config.toml
bias = "qkv"
num_labels = 26
epochs = 59.0
Rows from block 8 of a small multi-label audio tagger, named by matrix and row number. Rows with one number belong to one neuron. Each number is 500 + 25 x the weight over its row's rms, rounded and kept within 0 to 999. All counts start at 0. Numbers have three digits each.
After each neuron's rows are labels from the 100 clips, of 14848, where the neuron reaches its highest value: "responds to" is what is common among them. Only what is clearly more common there than usual is listed. The data: tunes sung on syllables by a formant synthesiser. In brackets: how many of the 100.
# fc1: MLP up (model.blocks.8.mlp.fc1.weight, 768x192), inputs 0-95
# fc2: MLP down (model.blocks.8.mlp.fc2.weight, 192x768, transposed), outputs 0-95

fc1.676:502459533495524515493488475479510548465466532490508526503510474543497522483502445535473502480477480480506494508544504493494542493548486509526486520521496486474516503500524483497510526455535460497473498493480530489494527498506463480481442522509476503497489484508559504511484501525503464502
fc2.676:473508522495503471496508506539480508488492514491469575501470525473493525498506505484478524477503518489523535499469460496478495510481492494516540507483442442532494504504574516509502547478513515467455508508514480490512515459463511489536530523497489487485542501479557497508482501501485488517
responds to: deep voice (82); the note F# (71); thin (high-pass) (49); first note: F# (27)

fc1.136:497512465505510478518494531496511452515531519512460476491527515502507491519471518485531524517488490485506466523532530498475496499527476478510512487509501505482490505492492526505511513522507463486553498501494496460534539494518505504440520492487545540484460544518495476474493465495466488510
fc2.136:525506482494469501424511508555505526502483509482483515479502513477475502514457492521486491488535459460468535456533548487491519504545477470489530505502541506499554523495485461523488549504458503487471472515509500515547496464482483523499534516485493520490512522504560501531492458494546491482
responds to: the note G (90); the note C (60); vowel: /æ/ (46); first note: C (34)

fc1.658:498495507516533522518498540482522534491523512497511476536496497509523511461527491541514474509478479494512521526553493471487476479464525474491458456503460457526442513540506528491496512540479533486541476470437512537537510494560497496481532498515498405459495538514509517524510491476478492497
fc2.658:490516522496515535523500444475440521533502535505486485501485492550511531508505513442497458502497472497489498492495509505484510493533458478495483491534513518492485503458468488490505462486465453556519486566499515514533500544533485493497504486524473473487480514507498501453550456501516566479
responds to: the note G# (71)

fc1.372:494532538454521491506516491534521532488547530505500509499448505480446496541507513480508455493526534474497521518526453475486478488519497438503491549519493478463510510505505501487497518483445471508505522488462519489524488480479493507498544501481505510522502500424479476523494524518507512496
fc2.372:485512512497505543476497508497473468467508504458518500513526559485547547484523526510517540509488518462493464479483503520534489491496508509493475484514473491488550458484522506432534475445505513502486514507510508512534498481448459430523527478526466498508520518471517525480507481450551492475
responds to: muffled (low-pass) (42)

fc1.678:485521463499481520492438481532495488491496528503510492490520467497493477503511474468507468462479521513494464517503490538516481501475495496539557518478498486496537552500460475505487484518461489510484469557471469472528511497492493507542452510501504473514493476485472461489521468524534524477
fc2.678:500512531454457480518533498475488524478487501534539518537523486498505532438526495533547507485494557489496503482479535482486514450493489508508503522493519476524483549483485495543518526490506477509499519484471539529497540487485460505509499483510474483495556556494493490520498456499485513501
responds to: the note G# (81); reverberation (80); the note F# (67); deep voice (53)

fc1.583:493529519535487534526507504469460549488510499483517487479489474495486518475463443503502457503505495494462525529516556523480495497512473470482525472507447505512482502528533544480469531523473505481525506545506473519530479514488527519460490484569540461495527491504507547503476512488477481489
fc2.583:482465521550519459505473519498496517510501474487484485441499493534515557482485507444484474513501514511542504525505466478463573521496496497462478474506540513530490542496509470521475475498490490504537480534506493543536494500514508489530488445518525497473462498519517516515474514483448507479
responds to: the note G# (83); reverberation (78); high voice (55); vowel: /æ/ (45)

fc1.427:537550511475466477527505482452498546502442493485531483527486486495510481469553505498461490532506506483538481471448505470521470471467540516502522503495480520491520491493477508495473506473447536445509504486488474548490486495506471494504487468485493526519510491517481510514502513526535515501
fc2.427:479472459525510489501499504479495476517529519495529515468517479520499526524511542489551513513476473497501498499514482486532506486516494472465469475468531515476480487484526470496521493473491499536481495496485507484548521496468499490458528560519500510505490492515508500521482501482488471480
responds to: high voice (68); muffled (low-pass) (57); vowel: /æ/ (36)

fc1.83:540522521488511491523533484518466501515511516525488480495539520447479431447497481482500500487526514491469483501459490482466500524496494536467495481542524423513499526512489496517489477481491480521492459514486532472485520518514487549520510505511474512483484482498521470504531516503499487508
fc2.83:472507490503472511507537517490523498537465515513529507463475544529498514526505485506502504539484488563478454498514533464470491496476472486472484485498509554496488503493508518521549486582494510507521532549525478524549507477483517517500515474516503480482524526437491513524550454485510507462
responds to: muffled (low-pass) (35)

fc1.317:527478466506492524498508503473509550494511513456490470545506509449506491496510452462462468540477489481471498474471480513508508570491497500469506515491475523493500509505483490494468565460533549542493511522509453531480518546457482477508505488505469548482512502503502495484507509517490511499
fc2.317:532514491478474446497520479486501492453500482550489506456523530491492485544516481497562526534498505477555510499499494472477500504471468447512496486508543500497535489517518534501481531536468456534481485501461439512509527461538504526469507500534502466499494511503508509495507501487482483509
responds to: high voice (84); the note G# (63); the note B (58)

fc1.72:537475534465488478483514514495509489527499450509500484488474506489475540516514496497503467453501459496504518520487497502492474469517513573549492493511506486539510550459529484513522495486507444516554470498511483470488540493496513503476497503487480517512496472482494481513481538488498501508
fc2.72:445480516493477534524573466479477524448497523516525510498472509544522504489507499453540498510454473506526483511465511493524542505474483507508494494450521537508546497508510538499484524528490487510488483532464516488487515520512490536487535506491492515494471469537483462460467476537474466503
responds to: the note D (77); the note A# (75); the note C (69); low voice (53)

fc1.708:518503463517487496550460526489460497500515502489453476506538496516488482535480514529518495506543450542512513482517477474530517542500479512504461527502506500513544514480505503501485498485546485535512544504554513503513491513439519527496511526461499506509491491506502462496465493536491522476
fc2.708:498509521510470483469480504510500536515471505517526532493490529462510523496528519494458514467496525481477481517520500564484494506476519518471536506490474463512455475481503573514505490462487505577504507494473505523517543515528509459507494555493438472516510523517477519524482555496478498533
responds to: the note D# (80); the note C# (71); the note F# (68); the note B (65)

fc1.262:473500534506504502517456517487522482486489512534509500499505503506477497539538495504471492499485530537490479524506549505501477549467438526486536468471509480453528506494507459498477481522491492539468512526509456485462498538523519501472498476448489523511517510491485507498491505513537511506
fc2.262:526479477483530512511504509544476539485517565477527516510510494477449483505509491490497503510498471477518516525460494500507478479507486489557544522480517495447512508457518506467452499512472518497480494552502472506469501503502493565511478453532472484476537454465529538507513525490499477500
responds to: the note C (89); the note G (84); the note A# (58); thin (high-pass) (42)

fc1.411:481564519536502474476483496495499462472500438461511500497511520485516511521510498488497472534506475474520529495501499434428500531461473491481513477483496544523459492485527514469459520496483493515521478512477503485507501524505488510531531529494504503523526502489542508533494529483524481487
fc2.411:464519506459513559481463487465461500512481483527542531465533486522468485517520498460498511494492488481515488521540457496492453536466492489500542444487478512492463463495510514490470540479487502555457518502485500477519464489525535468491501442565526474459508510470534507498497507538505487494
responds to: the note A# (83); the note A (58); deep voice (53); muffled (low-pass) (42)

fc1.274:532488495486498483523482449499503524499515478496492506496470507472459512523490479504506444493502561488481520511548512489521506444489550497508505508465527484511474493505506494514534472560470544481486501535515515504535502503524516467535492485522514532474474486471473485491551511531498468451
fc2.274:508499532472512505529513492543500520525433502479508509462500513491467546524502487498493478495501526526516515561533495489515499471564528482458502436471525493464500483517501466461491505479486479494518495548496550497488494507508500524524476512489493543487497457478524440520489489521511533502
responds to: vibrato (84); the note G# (58); vowel: /æ/ (39); first note: G# (34)

fc1.123:524531480466479521553481504473474525483536500469507474480489507466477484501534488543520543516481498516482462506470493458501476501491492512515513553492465494525526523496527486481500480498529496500530566543479498453480504555533473492508529523523515488521509475488506479500515491507482492480
fc2.123:481490502521446505441511497543504532454485517499557509514472537467483503484503506540516503496491494470497492507470460531490504512483476479499463433506472495497515492552527499514496523511473455503500476474465522497491518553510515489512493502511485492531540530503516475525499504525512502526
responds to: the note E (95); the note B (78); the note C# (68); first note: E (32)

fc1.182:492465500490506514518499502494505511493525539502492511555500486527543528523502465505548499518544504464524472490471509500535540500529527482493482459522502453494507515526494473495491512498486485511498499533481489499509535499481490538506509486500531553459522490541486505510502527476518520517
fc2.182:474514527503503445473520480485485465503513499519493530476494519518501434487515491494502494495489546443476492526538563504510502506459529461488479485515469474533501551493510514464486504485485459521500488524460480523513524534523480469476424547457489489543489537531497504459533519504504508523
responds to: the note B (67); muffled (low-pass) (37)

fc1.377:498506551525504519513496493523531542455475499523528500513467498483457528495489514515472478544491476486518462486550486508515447501497476486472495552500496457487543479482517496483511505499491488432528502532505482531448542495494513495482504497489522519442516525475499482528431487516518494525
fc2.377:475488488454510512509480510498524502492477522498510503503481522523484502497540523542528477541475468533513469515474507510469544549494551491496529523524488527448523499500478477464486515530528466547524505516486510461448493479522538495523460514482510530447544505487478478521489482509506484486
responds to: the note D (68); thin (high-pass) (65); vowel: /i/ (36)

fc1.716:510505502471460502501485530504498526545474518520475477491521470503542478483476533501505482509508479475504478492477452476496485478482503446516527506539517540497502535489462472508505527563518501492497521478515522498485508568452484505540500508490493550508476490505530508484480505493537505469
fc2.716:479474493546531523479501500466537488515480478525477484481494463520484480534482505500498487511543483520460484533508470506442515483471541477484476497450503481519522522452480490508503529513530493498502491502453523497496534494508462506504478464481474518510511505491534519495491483501508527505
responds to: the note D (58); low voice (55); first note: D (36); muffled (low-pass) (33)

fc1.242:473531462492479502453499571476493472479544495501480520505506515485496516507442482530539465515483510483515506484510530488481479488501513500471456465528523481461480524509480449480546480590536560490496517475509532510484498564481516529491525502518492496495486473495498476507510465502529465461
fc2.242:504508513534534508458495467502476483496493505477501450528488513548521488512520508451523532459512498488520571497477466471496505496523491485551510543496477524482474481492488483512498470465456455515529495513513464508515506503477469483477461478498489509521489546499478498482481515489471507542
responds to: deep voice (96); first note: G# (29)

fc1.127:556486525474509537469502555490510460485510511583500523488486498469517510505467520510541538474494495502505498496505452507498498469501484513510520512480502469482494511504493456498499474547427506542489474529497455499506503521470471514502510508568520502543499503511556500501501490479487485478
fc2.127:482513480509463477504467473536545517497472509532466480533495527494492495495522516505531468490504498515447481451514521499478483474514457502517486538473447434513508491507472489461561487510508466467475471484511520502508476481521528488517501490471499509542510482509519459504479474496506503466
responds to: the note E (91); vibrato (82); the note B (79); the note D (66)

fc1.687:469537522499528514483532488503510516502473515535538493518452489483502496522484502507526496476532515512484508527481510435514478489525525501475517501506477514479515491523438462549507465486491498458524475521463504492498480474486480511490478510501484492489480485468538494520489500465494479524
fc2.687:512504507481487516489519507516519479473545443487501470509517508464513482525469504529512499485562509504490460483487505515498522496511474497513530463495522489504537447527483491494496507497489484452508519508521515454508469507468483455489531497535478488505499472507523514526538490525494508459
responds to: the note B (59); white noise (29); thin (high-pass) (29)

fc1.34:514505512494506506471519479519516524506494558507500508489534507502475465556541457522460487506544503539514511461479463495476482534516480508524498537508470468458547502508516506522484510463500484501466527491530476492517483470493504468472520477505491520481464532466482488487501476539481438499
fc2.34:522462466528501499523543475507510526527510507521501505484497462491524501483503509485520519485510524463518493537519462520505497457492508459517527539481476544515514492474540489515488496490492492466479509561509485518506534481536499511518478441496490444496502501507492488526506479483507510475
responds to: the note B (71); the note A (64); the note G (63); voice: deep voice (54)

fc1.104:481484533527512525557493495472519485482494483505505500536475503476535503541525492505470535467446489462495505486481497565454495512461475506495522502472497478454495529492504495500490441510497533508568504519530481502505456500509530515488498504477449471547482490501477544498512475501496503504
fc2.104:572543499505506509462506498487515467510467498491526535508503489547519498493554448496493510464482534496526488523480505476519429532537512507499540504516497518463511478482474473490487491463483486495481526488453470511484499492512500519510444463513512505497496497490474566505504500513519474495
responds to: the note C (85); the note G (84); vibrato (84); the note F (82)

fc1.184:510507511515515530513529543516535503518494517531486513488543476487520485503488500443456524541519454483495481442488506505484475447469508514500523496493481507468547509482438444505552531472493527490487470519476527509542489508487501485496558516496507496522475485496496560475511477541494484513
fc2.184:497538489519494508487493470481465541450499491524502505514524521469527509490512515466472488534470501501533499447481519491483465532465531495496501520519481499479462508547496476509481475540486510450488512520474483519532464500518520551523485493506503534536544499511496484502512491481453504512
responds to: the note G (62); the note D (58); clipping (33)

fc1.328:487502497492474490439525476502490507525498474463473443541497520518526490490528444551509519481493535506504506503469511525481481501487501512530468507522484428539483490516497505522505514504497463535508492478512550532551509496518466502506488501537444553445440505506467478523491485513528516519
fc2.328:506479521487489498508523506508496552514514512507485501510537521474495526513477483468491487544487486490489474487538506505533516512493485542504490484505472568526478537475519514509515514512523498533513518491544502497523516510491489471500496479474464478521486497509492473479519510496479552494
responds to: deep voice (84); the note G (59); mains hum (45); first note: G (26)

fc1.420:461514529528478470497467460482498499478501491512489464465504506557492474497481522474512499529497500507568472535484515502502542480496538469477499506504507481500540480532454472511511479515456523491455509481527539484505501555519496476468463520548485499495479486506507475523496439546489472475
fc2.420:523502480481459473511506521470475488484510488490547475488540519502488503492509484534464503525525485510468554522464464521518546501477535501474483503460501486506477483508492463534512512452574511477508504507515503507498535458531498477550487536483525537509547461517519482524528475457491498518
responds to: the note G (75); the note E (70); consonant: /ʃ/ (31); first note: A (26)

fc1.24:471520503484443534531497500501565513480484496466489487493503482508481519519529512486504496521527503485499491490495517510459514525469521477522524493517510431521531494497483496534472524543463498467493513486485506467525501486510514513497471521497509441472499480506500532498484492544513459481
fc2.24:534517489519560501482506532459491509517500493517471500476500527467481490462505495471491459477488474491481529471497448523544545513488495470480501512489490545499507507490515517519510479480543501451488508496514499521512479548483513510487488490490534529493511479456479451527489514459471496518
responds to: deep voice (81); vowel: /u/ (38)

fc1.688:512509522478516482520482534502514509479478501507502489501461496463486523520500461505486506467478508506473521511620554489501505553471519467500526476556543512491532482523507479516511504549488525522547539490514499465438467507517523470509470508519493511487524476482497522543491497508483490488
fc2.688:532494523515490487455518544476463475447524539465525532542514527539501518490502476473478530513471524491547495488457508502480501509491505510523481494527524485473539504528548474530483563479507503533505523525522495512470483501498462496492496515462503495490496500547469475482503446503449521520
responds to: the note G (92); the note D (83); deep voice (57); first note: G (48)

fc1.456:518513514509466517516473473465491501511535500469531489524470489542510504488502505520483507489492499574496521501547508513477478506497504485460485491475505485474466514514510586505469496518485503461510552523498511459508471493484484526462505531492484535504533479490508498457537544462503465477
fc2.456:536493498479494477469526549464553504522473465497475522484506494528498508507468462497481498490488513520500493488525458516506478506447540518480476482510444528532520456484541492528510546484493488507571469492457494536477510483553480513493555491502496546511492546507496471520515517499468514500
responds to: reverberation (96); quiet level (74); the note D (58); mains hum (33)

fc1.664:527542490464499552530490510486509517513492518472506481523524538485500476483506493537533508522508490522471479470488490489472487477509479509472463514498491526452479463471486469500469516514508490517496467504515489544485515435506482480522471520509509487518483498499500522461500492526511560540
fc2.664:513518446525449508494496489439533508515514545523520532479527514522454488477483491504515544481530461519513443510516514496497523501501476521475494511481474520530490513516554491473476493505515494472504502484509507451514505490506493432477499543494525502502504480503514489513520519495513491494
responds to: vibrato (91); the note F (82)

fc1.356:465535475479519493498482490505491495467491542527478509494524473483547531475480485469473529493503548471484500495495514522487490457507462539573528571520513458528517510521507519512510505499461490511478507531498530455506471511500525512481495487499495504502467466455500514531474516524459538552
fc2.356:499449475515472481519454530521469508493517449511475472461510499523479479472507501492462467528536552505473488473470461494512501535516517534517486472503503476501479479499466465513526511509483554493514498480488524535483537533487473525506492485483519492483475527502529466460552527481440491489
responds to: deep voice (73); vowel: /o/ (40); mains hum (25)

fc1.685:462520474504546515497462480504485477453529487460511435524499496545442470523469476473535479519488504521543497517498515522473523468491530516522500493506471502466523460518502508488500515475486514530504511504529457503426511511483513498470504539500510472468501505505506527499514515478462504505
fc2.685:497510484492507530523498513534520499489490538551496511517471544482497480513527550472523450528492465484470507512517482502511537482493462467495542509482518520512518492503503467476515531511518514544475489535497512511488514518506526520541501505518486540513475508480477524469466533488477539489
responds to: the note G# (71); deep voice (55); the note F (55); clipping (48)

fc1.171:480501538523491511531487512534498489475499565494476478528496491509494477503542518479525502524538525475499487503547493468488537452468522505464507506532550488487488560488499517487549440488468504463493501464519477506450470552478459511493525455501483492502501518477508487473495520503497469504
fc2.171:516448507523516504549505514551520506520497509482530539479445504470461511490515482500509497464498449498491495468542516459486516498492498513513515491497547522512518472478536499459493477457503479535482478504457487528537491463509523529524509497495474491549520523499516444547465526515524478493
responds to: the note B (76); the note F# (63); first note: B (44); mains hum (43)

fc1.414:490499507503480505504487514468547501520462499464487499483478517487503482526489497519530442476491513502537482523499459472539500516506478481508514493507519511486494535487483511454517453495508521510482515484473475480523533555505465488483549559482542505508483473487507481498522489510442539542
fc2.414:548492456484522511540538493524496539462491504503542503480472521480515516480474519481507548472533494472463514546498503515502568483513514494520514471480525543501496469480543513455491524499485501538535526496461456468467509541489483522498462504502498492510466508507518482522509481515531484511
responds to: high voice (66); muffled (low-pass) (58); the note G (58)

fc1.479:518480468494488474497491486550516493490504525474478492476494475496510501540512533511503462498506506496494507532515531541479460487522472538512500502493469534510465487537498526468536468525475527470473509499509501472515526512520451515493532490481519503497456512500473530516528471501523487502
fc2.479:516523520497558476505526508518521462513514515472513528560503479494472491516472487523536501472505509542486489516481465477488518485489485450510482478476518499527544518488560459500504487548503534524481495479489517533506460494478520479543521501513480515508484471470457522466458497479474509516
responds to: reverberation (96); the note G (70); the note F (65); first note: F (28)

fc1.674:537532464491479502514496450497466473503488482507451499514479510513541479495491497471498497444481461540478494516485490480476522479506478511539475487511491511519480491464497452441506514528495484494522549517482510510506492518515489490494460501485501465508522504546492526542509538540528461508
fc2.674:509481471489452530472467438496560535479543490477485502481516514498533468497508472481524532483505537454474462506481510543467501481517515519490510565462539502541466510511501491534549498443474492497538524509530456482525492485491523515479480448464456497470482511538447517463535501510516495512
responds to: the note D (92); the note A (80); the note C (79); first note: D (39)

fc1.228:470471513456445475486486472467490510488491463486493472532539499494498476492524433539534490455512512489527491480547547478481531501522476514485540499515516466491499523474535466475515440520506519534469500463510524505467501511484494510507506539532483488504495485496508514483508492514498509530
fc2.228:536501527513483503540501521542524509492450480493465487548513504477491524489454523461489477513468557515510502518521473529543479510473498482432487524486517573490512530561471492492508521510483519499484497534512525493515502515501506494527477484476471515515481519537475543446543498456511467502
responds to: vibrato (84); the note D# (61); child-like voice (53); vowel: /æ/ (41)

fc1.174:532488497485477438525471497505519489513521513493469472500471492475554491475484490548509485469518512474507508499507480529489500505466531520517553526521512460549511493541524535501446531501486536528470508494488499509510490493493527531483469519516513534538498504484476503495495501509498459517
fc2.174:474508529526540496496503519482479514521532489478513470493485500542479502538553541491518526475525460504520521484468496518473540528530442516510536463532509500479449492516514531473496482461493535533457537472546455493477548494490464530553490476516517486465481498441504496494490510517489479508
responds to: the note G (97); the note A# (59); high voice (56); first note: G (35)

fc1.53:487497464509511508522524526527513475521457521496513542470495490477509485528500468537531490509514496468500494526506516493511514496551477493536553496463506497518524486501498490493526481451487505513456539501526516536477462473501492508454522544478497501469458486570497469487509531537471467511
fc2.53:514479517516552508467522479537492505512510534471455471496490504540450495503452532510506489456508479472499489464532480542492479504491496484477508518503470518499541504525456520507474519480502498568470497493448484517454493496499480477521504491511499515503486533458493497496507523505497500483
responds to: the note B (74); the note G (57)

fc1.575:504475512541525543481468510475517502516449478509512492523495485453492458460537489483526493504514520494481520479495477515486508498517504507455484531530502485490468477497496427471531461508515488506523555466501467508505507546538481513497513536473514521495492501473510512504501474484529599492
fc2.575:499495495533495483517502518455486508520487531495509520514449509513473472544525506508493473456528472472490457482501508498480535508518508536491464509521461510515475478476478500531471502512532520467487466563470506505499519524455508513469529492511503508519492498508521485511447498508516471461
responds to: the note B (64); rumble (54); muffled (low-pass) (38)

fc1.176:492446519453459500504543496509511470543537482562458462513501501493491507534512471485542487504505509476444524521491469479513529506531490433489517498471506536471559510528423490495521502462461481509567539526470491518496528478483463530485532514475546506523498501517505509468518531476490502514
fc2.176:501505454523521469507568524438450515479468512514535468498500531503482490521514514518489506521515494491522466489534510479525445503505498436488521465469509534502467460461510479504523498517481465516501528503471490474490494465533472473490519524533517483537521488548552465520496443499525496513
responds to: muffled (low-pass) (65); the note A (57); white noise (48)

fc1.425:480479469546495498469504494523480551488503490509497546502478534486518509481514502521512510527454464440475496486528502526469541476525530516479474463495497491480511526476491470488501516541533461479513565449449502510517509530523501473520513534455459463506487483508462462473490485505479515496
fc2.425:496526511520522466509466475531527510453482545491523475549515538496517482453505541525464461484467496494534489464454476513481494502473462488521476513506473493465486441551547475466509508515555470490544463496497486534492495561461480487504509515504509512491497538506505445471496471518489498523
responds to: the note E (83); the note A (77); low voice (60); the note B (59)

fc1.553:537509497488517541459489535515536514520501502510503493499497539545496480495466483515488504496499512502519529532505500510510476488513455485486558503513466475466515484531480522490533518507463506516489513501482512515459479493512545490520508440525522515502529472481497488496501518557504442472
fc2.553:473509458484491481515496529529533516512540513459509506471502498469480482523587522516499487505540500470520503469507515513483468473507515499473434496477461544503530507501517516482483500476480503543489494491501538476514510486504566480496535510500517516465493469478523514494492497500494526518
responds to: high voice (65); the note G# (58); first note: G# (30); first note: A (26)

fc1.384:509488470501536478567518529460495499502493471503496476498500465508471517495507467491479522506492547501514516561471509521503504509471495441507555532482544507518488481481514479512465504510465475511475544531496499505517479510487472535485509532490492508513499484501519543487477480543451482519
fc2.384:490462523490537456538506466495491557491474510509557499453512495473519477520487523521497513459459457462523550521518482499498501549501528495506526488495539506501469534507503553532527470506489458475545518498461519475504509545502461488508510523491491496483506543505491468538519517527535542515
responds to: high voice (79); vibrato (79); muffled (low-pass) (59)

fc1.306:532479492516522477456519494496475527521493509534491453471478475479503460497505534530506505486499545477548487511476479453476523460519515493461491528499536520510486493494486500467521514481542548513473501501450509523473494520478522502459517522510471539501502493495468514495492469506529502506
fc2.306:495516517473500523509491548496514506502507541523516523517512471521521523473475512556506542503486461462536507542488492474498504442469494526525509491492494517511485464477467518540496495455488435515495505495499512509495469483531465506508531445489481475461542512520490526492498457506490483485
responds to: muffled (low-pass) (61); the note C# (59); rumble (41)

fc1.293:542510548529489482513482501515518524532491512506512498470500543516520461507534463520492464506512494475566492506471553509490528529517506514496492488484489492513484465457502496521478498526459476490557519541550528464512480484493507491455440509501528481473513491538499470487477467484489544548
fc2.293:544441527499481510511501502484497483470487493485493489466476476476446503565541521528506484511528494521529535550490491478518494473467554543510502487560519488510521491520534535503573543471499473493497493520484494477486503512449506494487470512525501489517479474482504489516477507449499451470
responds to: the note G (75); vowel: /æ/ (38); thin (high-pass) (33)

fc1.327:516492507491520503538470515506484453534520471515532502502508498493514532521457506510530548515478531497452552513519516479482530509462466511513512467533503475508520479486463453506514504497524495546527449511524463510487480491493554489479522499478538472488476524509485515441511493523545478512
fc2.327:483490492499550535505525490561497491506513485495508529464483470512531494463511514489508458522457473459475523504511525515514505505526508508478542528470526487489520532478424501440466515507486488447446515536490459553493501468472531504512506485492495498480499504484474514522504482481509479494
responds to: the note D# (78); the note G# (64); deep voice (55); thin (high-pass) (44)

fc1.22:521523480516509459466492515501490516510525505533490450504517520505470459509487525543486536513505492498524525486538514564453497525500535476496544462515461473487523538507472487490479520470489528483522480470527478497504474465468492533511445508476498528507435518484496473533495438510508521502
fc2.22:501546517506489500539492494467514463480499497543493455468541440513514462475494485541475486506505486507492489465512491433479513514497502520500511476488513536495505544569523529515539499453446510533484519461510496479491546520509517536537505483517483484502473496486508527510525496535478497495
responds to: the note A# (90); the note F (58); high voice (54); first note: A# (40)

fc1.343:527488529509525520519479492510504492436485486478503479523485493503495489499536491497482465531506527501482517522498547543501462512500526514521484529529487495524563491540473467518522450534464480491496516456472484503523487500523463517482493517517501527511524517512490491531493519494563469470
fc2.343:519495491474472493464476502518492463510513492493509497430504509481509478499502509526540481496480527496482492498494450489465467459497461528485525487455506487534486485516549505485486504481516511501523509518533490505485465516445510473487535540488484509541492510495533524493470513562459529509
responds to: the note E (82); the note B (76); the note G (59); first note: E (40)

fc1.96:505497475482522522528490465507578523468479476520514506513484507535505531491487495549486509468485489502503467469493487512452504493468474493495476511534448498481499490530508470558436485460486499477494506522504493485482508470528485520491502522550451504497476521475513479499469498507534491512
fc2.96:523508508513509480526502538455498498543521566511547452504500501497497476501507471501530523521527513501515505488497510503492511419463484456538461500488547517490483465533466498479474497506519512488500456512515491543473536532510516518510490484536504483516494516524463493500550499510540530506
responds to: the note D# (65); quiet level (59); deep voice (56); thin (high-pass) (38)

fc1.466:505516518539514512523501564501503487532494473489489506521499475509510463488506492491512467510483479491524525479514509503509558505543462482483557497504513514516467500488527478481494479520482515515531490501550469514484479485501454502531449514496475493514501489529480513497524513539527479464
fc2.466:473491502469499546522500497528476530433510503524477485503485502468508509459512504507520481502501536525492450535475464524457482505509500512506521472487499472561496477513499513513493507478521523485541490548453527436513469444459475474525544490502503480523500499512475448488493489519505496488
responds to: high voice (91); thin (high-pass) (39)

fc1.473:509504527475531490492499539541476493499510502514485497488540522443525546537502507520535502477480527497459470458537518509466508518530560511475450479467482481452536482515483502489535473511500548499481489479500499471532475499500519488518481497509488493512495496479479539478472546512506492529
fc2.473:494474489535500522500493493500475490478484477513488514481501496529433543483542556497484510474488525502519494536478505508528551496474487494500502507519508504480513513521495508512509525497512462517516502530510474508469490474572487525530477510468482471476489500518506487502511515479521547492
responds to: the note D (70); low voice (53); vowel: /u/ (40); mains hum (32)

fc1.4:510543447493493499478512546507466484461470484531531497529445535527483518495521458516504474477537474473455513505534539486489508505489489497491476530484513546492549521498514482525516542516521515523521483507540473502526501506488521522482507511475483532488519444517492465472525544522478522506
fc2.4:487514523506523507494494449471470444542487507493521456483483567481471465531528509485468480478476538508469533494480534511490495505550502478552490543495548472513471516479477553508513528503517494495445447458509478498540507512505466485532520532526518562490507472482475481518508507516490507490
responds to: the note D# (94); the note A# (90); deep voice (71); the note G# (57)

fc1.514:497465465480465487511497515513493462524518502453512513462480487553457473474478494489473487469500538477546521503538486485491518496520494451476481469515510529500494522517482486474498513502498478516468489488517507509510502461538503499492495555558498505500528504489520525521470483518487584481
fc2.514:454517455463505521508482540488514527524467473472519501526492479482494529477485514477501539514506520476451477546516523538515503517514498496471534511509529519478478528548501473510503461493495524556475543483515500479466494487518495504516484495466509487504488517472490494511514496478450525447
responds to: the note A (87); vibrato (76); the note G# (58); first note: A (29)

fc1.707:448540528460482516526486505513487483501481450479473489516489520485508493515566570504531496491490485512494494508516478497508476491478498515469486488519525470478503535501506547505522486484496521503478507481483503496529511479552472505494470498496519527495545498488505482463462507471484490554
fc2.707:485516506514510516496566529488484511537554508507503523467472471490491503491466519510523478505504494483516439510451513539515522501496453473514475476541531541489520508494485531487493476503528436512527502515480524495495544488535488540526536524497488541478493524503496454476547495466482568474
responds to: the note D (78); the note C (67); the note A (62); muffled (low-pass) (52)

fc1.555:486501518487502485501480518515513523516475497475515510548481500482552445459503489552471550475471499475500495498503500500503517483480496485477486526512489497528485506513465463467533476547492505491507502459535515445532464446466486526500496518524565520523465519517522502514486452517490504463
fc2.555:479473496500507533506528521505510496474495478510495465520483467563484500489488511532486500498520510503524459489523504500493515517475524449502525509495516484481477537540519502499488468510509471459486493489499520518506498495490478452468478509461471491518469508474562525509535465446478520526
responds to: the note G (77); the note C (75); reverberation (75); the note D# (65)

fc1.296:517512543550489518483475496539462504498524460533494523542497523481506506497480502483473500510469545500542463446495530472486514531493486473500509487482523484497514482543485481498525504429486511492482514514486515484497533491522501512460570509474486496486448493484476514461513482479459492460
fc2.296:485520525507486512526536502526462478487485464473458508504471502493531478458481420468500552481502499531503484501522545475513510498504433474514562497490482491462495546535478508471467515479458472491485478510508502551502533508514514479510497484469489504499530510477514484494524536528492486521
responds to: the note D# (65); the note B (61); deep voice (59); vowel: /e/ (47)

fc1.114:489485505459480492486501482506518483520532475492492497515520498519494534478526482501511523538512481459521474482488463460485554531506499507501494484473509492496489478498543542492466518519494503484493478525496527474476463529504545460512520528526482468489493470449509515537528500494497500549
fc2.114:539516489505498487503496491522512521503546509520531510534509509502489498455490475481520481446516531559468502479478532499550470508522508475486514476476493503474480486543543532467513533495509492472525489528562510486500514494475511554496505457484525520503504551463467509444468534543527483478
responds to: the note G# (96); muffled (low-pass) (34)